Weights of a small sound classifier: arch conformer.
Rows from block 8 of a small sound classifier, named by matrix and row number. Rows with one number belong to one neuron. Each number is 128 + 32 x the weight over its row's rms, rounded and kept within 0 to 255. All counts start at 0. Numbers have three digits each.
After each neuron's rows are labels from the 100 clips, of 14976, where the neuron reaches its largest size: "top examples" is what is common among them. Only what is clearly more common there than usual is listed. The data: single English command words and digits, spoken by a formant synthesiser in many voices. In brackets: how many of the 100, against the usual share in percent.
# gate: second MLP gate (model.blocks.8.mlp.gate.weight, 480x160), inputs 0-79
# fc1: second MLP up (model.blocks.8.mlp.fc1.weight, 480x160), inputs 0-79
# fc2: second MLP down (model.blocks.8.mlp.fc2.weight, 160x480, transposed), outputs 0-79

gate.381:174107095139086138087099169162168107189158095236157118114144160135093075153103091112118163108130088127118147099123113113117156147144159143152121112128132154152160195144143101112069154099130094131150124088194161161180136127125139096130058066
fc1.381:150143137128149188145089183101102105131136190094201150163077158172112154161119125120057154117137162114134134084162133155071108126104103129131120164103106108198155139149124186185154103149082128098156095090066039112177158164121139081110071116
fc2.381:144201097128194135133146043134123140098112106170052110172110076153133183146145156158135089079126104126139119159208153154153145114101078135135115073128175088123100075128185144066061122120126112192111159118115111143108123148139127143112185130
top examples: /ə/ (45 vs 9.9); word: cancel (31 vs 1.8); /ʒ/ (30 vs 2); word: measure (30 vs 2)

gate.139:077164109095055170157129113149102161142145122193126122157160168086133103093109147099131144084132116115156127161145120129082075114085111120140136137142152135123132099120116042194140100142175112100091054176108171122070100132149087163054115116
fc1.139:073136100105148103069131228108089119105085127087104159173117117120100108201133074098121135163126107148115065101117127132150174143103178097173084090112103122140148146135110199143139148102127164120132141126175197124140165139173131091141144156
fc2.139:119097155121150148149102127133128126194080116146190049133058153132126114119184141062075158162169129199098102172104152096163104094132081126046113108157121126128061194137129120137176090134117114103107131113140113084096175097088093076141075164
top examples: /j/ (91 vs 6.2); /u/ (91 vs 6.2); /z/ (91 vs 7.9); /ɪ/ (91 vs 8.1)

gate.362:094182110077096179114130150137125207175089087156131143173095121133083130186104125211166113137134145118126102124117154126110102173025153110117119157085113127158117138081122144155075090079134095208118151117142175147134126131110101117109136173
fc1.362:111130154141088151108101160157082138094108145158106138153151111176119037130133100117051203102147128104168098115160186117134125125154135096158101116142181119153148154128099177211102071052136138101102151082091067162128138073098122067050108106
fc2.362:060152156114105159168131157139121055108106152163125186175133120130121128141103047147122135107139133081094126101155108149167222164122147150148133122135159157106060149078116134122104110061154098112136123104164129123142124138154112122144168165
top examples: /m/ (96 vs 10.5); /t/ (84 vs 22.1); /ɝ/ (83 vs 16); /aɪ/ (81 vs 9.8)

gate.291:094142129131109091126077124157102081113143131127151161065125122183173164124107059160124145126147156127124112149145140157117106153178137151128142161137061130113138152089137167171151089112109117134143128101114112126185124184157088199120173168
fc1.291:155198058162148107100141183125079161102092120078108121126169110160084126157199159130127150134079113140133133128152141212161048123151082126112099139149165135146143102164123111095157105135154097160161199124134169172147137112075168101103121093
fc2.291:070102134108121152153104064102147123121095102177118190109115108086185133139091085125120165168116131159137114140110081190129065101070138097164134061123078116162063109147155129135097103058161120171122062155151138133141088178154149158124150150
top examples: /t/ (87 vs 22.1); /p/ (79 vs 17.5); /ɔɪ/ (73 vs 1.9); /n/ (73 vs 26)

gate.216:156077149129144076132109160171080099038167156103086153099110151120136108140047117097094111121135108148118133144128158129144102129140090161113114073119176130126192130169145148089122106111154154145117165162196155202143091111162140167158165129
fc1.216:138122149105159122100176149110133105105179139159128165098157152131203082153171107108096088065083136189097151120160156138099096089157080085115129114143169145158197128132133140177112172102148124119171168126117121178148144140079157139179155139
fc2.216:139077175131173098133116103092087106101071147089111117099074136149127104116148126140152141137119135115158074119062122129158100099156172103079160105187107145145104038107095155176173135183142138089125077137192132149110170133161110151201137184
top examples: /m/ (93 vs 10.5); /ɪ/ (78 vs 8.1); /j/ (75 vs 6.2); /u/ (75 vs 6.2)

gate.256:160045104139061179085094086119117168137168128109159130101157124158157117152128067160158173155158095162165125093095164093158113126120144117104131112122112158146116120139105111131181170093153114122093092105139137053142163151141087091201111080
fc1.256:135118101093128136145101110117159138116160046133134179125168098120151161110126102136094099145112122147088134140149120114086132106135139132149121107148167106176090122127182153136165173136184089170118116151170118089159154205188134121140181172
fc2.256:101124134101160172153120144089143145107109161112088148154116130134178156106130058096096125126117162133113122096097137150123136094128088085111135057074169114156076109101132111110100175106082114145103144155216109103103129146101079188143104169
top examples: /t/ (89 vs 22.1); /eɪ/ (83 vs 5.9); word: eight (83 vs 2.1)

gate.459:176126082086137155136096149144091124142039189195137092162091181131134139059089225133144110131097085123124119140088121128156091156101150114077155135070140159133123159104115098091186119212162151171161160098099117096117147083117117085115138158
fc1.459:158150111068166161167124114148064158123115163168127152140086184125154107092126204163181102109148093108127175133157119163170112147095161126093138146065089140090126134131159120078129168093199078155155099146150123102141177147093074180208154148
fc2.459:130171153147157151159139142195159160178117113091136087154066148119067204133135114107091111081115178169170157100145148096126101111163089161126075158139154076096148086164177106115116148111136095106109125098151132160091084055094089137153076142
top examples: /m/ (97 vs 10.5); /j/ (81 vs 6.2); /u/ (80 vs 6.2); /ɪ/ (50 vs 8.1)

gate.50:133195115169066158160197173123149142108170133155127127114149122164148139134130119080167107118117164142134109134114064141128098137118130123139104172158132166093179133152136144083057152072172122149114132136163243081115085108120186187114118150
fc1.50:108128146159137182120126078186063093117131151136158121115191134141217196134121161123178110194138122113126146095098129127080122130056124121152123089103144162126138094105137135081081082122120164127115093103177093137184129118140182120126134138
fc2.50:105137109115088129087092133125150162111179095133132120123144135022085110133200122185124147122126135125098152149152172147095139143170105148171134096154156096140114181107155146198117195142046151088134132149055150103112082122154125119109107165
top examples: /m/ (75 vs 10.5); /ɛ/ (75 vs 15.6); /ɝ/ (72 vs 16); /ʒ/ (71 vs 2)

gate.52:148156139186095122109114166122179175104146153155117122162176133100178115136110098118151045135132116131098152111190049092151149095115089168120167176078078147178135110190090137178147175081113134058097143094075104121142117149134167157182087110
fc1.52:102128163117137131125175058105158121136143166037107113112087193156083145125133083155118099205151123127118121144101118178155136127089148129153126143157113115157149121097180117110181166143071105174084114165175162122175120096129166120104135086
fc2.52:137156150133158091104084165154116094124111159105165113177129174100100112087156123189178141172139106092162156124100047087100157169083157188152108201135126153123131077109156141175075135136135067079130151113084131130084167168142143132113158123
top examples: /ə/ (95 vs 9.9); /m/ (95 vs 10.5); /ɑ/ (95 vs 12.7); /ɹ/ (95 vs 16.3)

gate.444:205149160145109128110168145150177175095138177114123122108151142150118094163067165122128136183110106161104152086116111111134210153160110154161113124137144174089145108152160157032095182135071135142079095161141094140125138106101170177192119094
fc1.444:103100129209108126116112178147137102144099131085133136142172124144087086131108098092125141057129142064161129183165112120126112132149145135162183114166097121107183141118157145136073106129178152166234158146116171143129140094146076116094146162
fc2.444:166123158125110055113182117088145162091162104139070105140100078103123090172090045132126078170079149185158108099132113152142113119116104135122089068143115113100140120174169147116089159065098106173082107086074164177126123124152092159092165158
top examples: /m/ (98 vs 10.5); /ə/ (96 vs 9.9); /ɑ/ (96 vs 12.7); /ɹ/ (96 vs 16.3)

gate.15:143064130141165154103078118123166103100166148127150101132171154135159081132179151089129150143111085156106154152123136124187148102157136111127152148103174142129104164045159099118132178110070147095127159172127096130058125163110087116118174120
fc1.15:096115160197153128152096098155093132124099113138099135125192156121142135126156104103142134149092100107104070156118131095115112180126142101176062111154099071122073142129139114148162053068127169122133122103139159071158116136152075135078080132
fc2.15:130118098118082080153104119153095114143137103165195110110175155086154057128104119086125153164128019103136098117190076105113114173078168157121128224116113139114159149124120111106088156134132092122124154145081092135163097141139114161080102061
top examples: /ə/ (100 vs 9.9); /m/ (100 vs 10.5); /ɑ/ (100 vs 12.7); /ɹ/ (100 vs 16.3)

gate.18:167132088106172081083128175165174106106134127123108139155128051136120120152138131126095144099104151203112136075168133173146111062170110116088171108078089147184130079118209096123118155159106104173131098114130116166172129150156149117149182116
fc1.18:103141149182123113135102121160056134115144130139141159105168149102077141119196147120154154118099099066096092146125167153111098166143119127070123147147126100104086150098080115080112083148154138185159123114155127071142050107133137128127185136
fc2.18:076130140115156112187113082068096100169157149148103164136142115168102103143185198150115143088108116141110125080141138089165180157134154094128123125136162146136114125096147113144128038138169121101122118147156135120205090099119098127155138154
top examples: /ə/ (97 vs 9.9); /m/ (97 vs 10.5); /ɑ/ (97 vs 12.7); /ɹ/ (97 vs 16.3)

gate.87:110060128137147150096124135132168151136144145074125095146123116170143144092196131087086119127114135134158137102175085099149129113037166158129085154184125185085159121152141146079127117081178087114131097143175177159096136114122185134172113131
fc1.87:174151093129084082195155093151160136168180150143095136128149135138187171143092170106169064123117106106171148099114078160153145131114171089137085143103081213097172151153157113118106146146140101155106106124130173137094125127085179193158105138
fc2.87:152140095151087107127087115097119167119088121150095134135189163122221132076086168135141145147122171056121112103081153135108081115131158114114164197115103139101149144179130155181144180180110132081138114112134171175152133138177130167165158153
top examples: /t/ (98 vs 22.1); /aɪ/ (76 vs 9.8); /ɹ/ (76 vs 16.3); word: right (76 vs 2)

gate.374:135137160142144169103169101130142106163154115074143122108197096107100105207132077102124137142162110175111150113143119106183129151117108188121120113163125128095170087126171182145127114114132113134106104171096170093147189113117172128138077122
fc1.374:124104033170096058096187132148130096085108095133096117136166128133157115124146088081127142110132122154157182148115112145146141130174100185093107094213151119121154091127162139115112105130131111178100101155147175104151127146132162131161091073
fc2.374:128086088128152106109167053142112144128087142083119136106102109156199134133186165128112164093141130158127109136128087141087119145142110127057097092105111081188116168118180087101124070125086162154100151201091095116106081166142108182159184112
top examples: /m/ (76 vs 10.5); /v/ (68 vs 5.8); /j/ (68 vs 6.2); /u/ (68 vs 6.2)

gate.106:138130148120177128126132105117097135145131114148096137080140120158122115176121144168145158136168111128058106134113139089130112173143110136127076162167102081191071163100186171157197116135135108186139114124170091060175218126165071146130131154
fc1.106:115174127176036085171121168184099152099149089136118079087131150102150132077140162119120158123141163148139139096128119131099124077126145138120151166137089127124168166134151091119127097121116113113112123158096119136086074096122199158110097183
fc2.106:141209125159129130113166090144147109160136167139130087148117107146058103156142159141226132122144069114147111156151122118140126114069138146177107221133130128118122144076145105117040112106155108157138200117140123132099162088146129111132132119
top examples: /n/ (82 vs 26); /ə/ (59 vs 9.9); /oʊ/ (59 vs 16.1); /p/ (59 vs 17.5)

gate.129:108089113118155133159112129084089103138093175119153097159098191170131087085148090119178131144122120171141100150184104157097176155171157090150090052177123164043133102180148077163148147114137091135152129136056168142130132170099085203100178096
fc1.129:074117120105224138121109118097161106159097142161123124155072121198092177148067136093116138138128119098124113167107119124133110150125108117180150131115113089143109118090126158170096096102112099164092121107106176137187132143142126177189136145
fc2.129:108100084109107113095179085134083129132109125140138136107139102128126131164135218108121099135127082121088136135112127166148164144153105136102155186135125072205167132086174117122174131121094113113176095128146184165129144075135187061125099124
top examples: /t/ (74 vs 22.1); /ɝ/ (70 vs 16); word: timer (46 vs 2.1); word: stop (28 vs 2.1)

gate.418:110155120154125090127098182180127163117122146141078118165148153123089143125106098162077136147117103134142102128130128148051166143128122184164066064129076135159138152135138111132088091108127148148097148127099137104088150095148199154164123196
fc1.418:121137148116087126137131139134110189100131188104113108128156143130091126172101118187161090103118103105133124139179124137075176193083094156110101093120114131118144126145096118143115099090205132158087145149088132126174124084154097149071178103
fc2.418:097123121120124105084123171133140100103149107079168156202154087124099123156093046142105139124125131059102090131130154091134182194152124118202112115130187130191138140171091154104110154148093083081145136167076161094150159113151183097123152114
top examples: /j/ (97 vs 6.2); /u/ (97 vs 6.2); /z/ (97 vs 7.9); /ɪ/ (97 vs 8.1)

gate.280:122076091136131182150143083186085148178175079142147132143119105163136133127150121077066073147148119102074087117124183100134123113074143120136107113120129133124103155134118215134212155096134116101055113110125093132103147153152110140111082126
fc1.280:175134124199177098132183188121113154130109153080117097123153091162133153162162160124120111121091142132141117112113095074091113110202165132074103134137124101121214108118095118063080161132104195081125097170104129139094089110107117175101137136
fc2.280:157109145145062160095100171116130142157157124075166131092187172102088141103111169142137192140169115113090072123134141100119180188094165106102145173140090195138172130148120109118115133160122107138173172148104145160112119141110173108129136153
top examples: /ə/ (100 vs 9.9); /oʊ/ (100 vs 16.1); /p/ (100 vs 17.5); /n/ (100 vs 26)

gate.334:119090112118211124112106109194164119121127077134119101142149111146160105123082127048071139169164197167166095145127112100121135069088080124145075074089137171111158150132131137090088123094146132091131153096096092139086112123138184107084072100
fc1.334:146135060121160169095122084106161096144164153132092136131160139124137116145128090184175092178111138120103121153111176130112151169102110125182123150117117136086134166056166168105165152100159141199142109146135159085063119126161152120146127148
fc2.334:149078167146116127096090096097126167096123137122123100118112154085145101109142075153108159074100125128139144158152157068165082136110135139053138094092156144092089147102137119138120171134082125112193157088112064132089117178171105127081111087
top examples: /n/ (85 vs 26); /w/ (82 vs 6.1); /ʌ/ (80 vs 4.1); word: one (80 vs 2.1)

gate.110:093132112087120145159085106133123071079133074111167130196104174061077096088171111160133194180148153079149119206166123110150087118140136156115126104154142114135141158117146163104057150105141156114074102197034151101148124121133188147139149165
fc1.110:104137120161117054134199097118135125046132109151072093078122174144111097145135101132160085080145121095110115151068096178121148128146147155123129106111085088143137144145125095111129135090167107177143123148091137144075132110123181111143152099
fc2.110:129092108122102082127109187174163130151121124135134133131124161159074175132159134057118160099155168131118148155153118143159091151150122069111095110113115048134128156147150110106173141150121160127090112164153176145139122102052109077113132143
top examples: /m/ (84 vs 10.5); /aɪ/ (53 vs 9.8); word: timer (53 vs 2.1); word: alarm (31 vs 2.1)

gate.478:109084122156159184135106091094124148163142124118113094139150144163156168127137126145153110136146151105093098125125153171158167106096155111069187129128110113088080123170125142188137130152164136108140079108162157150142117123127111138179170183
fc1.478:155189111151105086091112151183106159119102157110156175104122154109144121091104087139160163154026127072123135063124108101098100154177086098174128144120136184155179190126159121131128089178117144148144130081109150143131159158161150165178075100
fc2.478:101170097121115123105087145135178110118175184026172134137181138098073082141143128132127151117100111096137163088168108157136120133083099128216099166119159118146147178146147107102098094119126104112129117116100143087113151110132172115084038097
top examples: /j/ (100 vs 6.2); /u/ (100 vs 6.2); /z/ (100 vs 7.9); /ɪ/ (100 vs 8.1)

gate.350:159107169087092064141174143162151189159121091122120092153093158125065142110104087101129129190119154130138075127119111165150160129155181143126144176115132059131145139136106127070103193068109158113070151125173128168109172169156128186145106161
fc1.350:071112114087166184075046103106127175174054155097176164165150100120143200132135145190109137171058121135122140146153139080069148142069115110092164140132131152128131174154132181182148155156143101128094100121148103106087155159146098121176157110
fc2.350:194105116163142151047139174177079166132147140082143163190142067083165091125143141123090126115132123170090155111154145125149075085161127148105124133115119190142149081132116119136144087093137135113110099112194156147106112131183164061119131093
top examples: /t/ (87 vs 22.1); /p/ (86 vs 17.5); /i/ (76 vs 4.1); /ɪ/ (76 vs 8.1)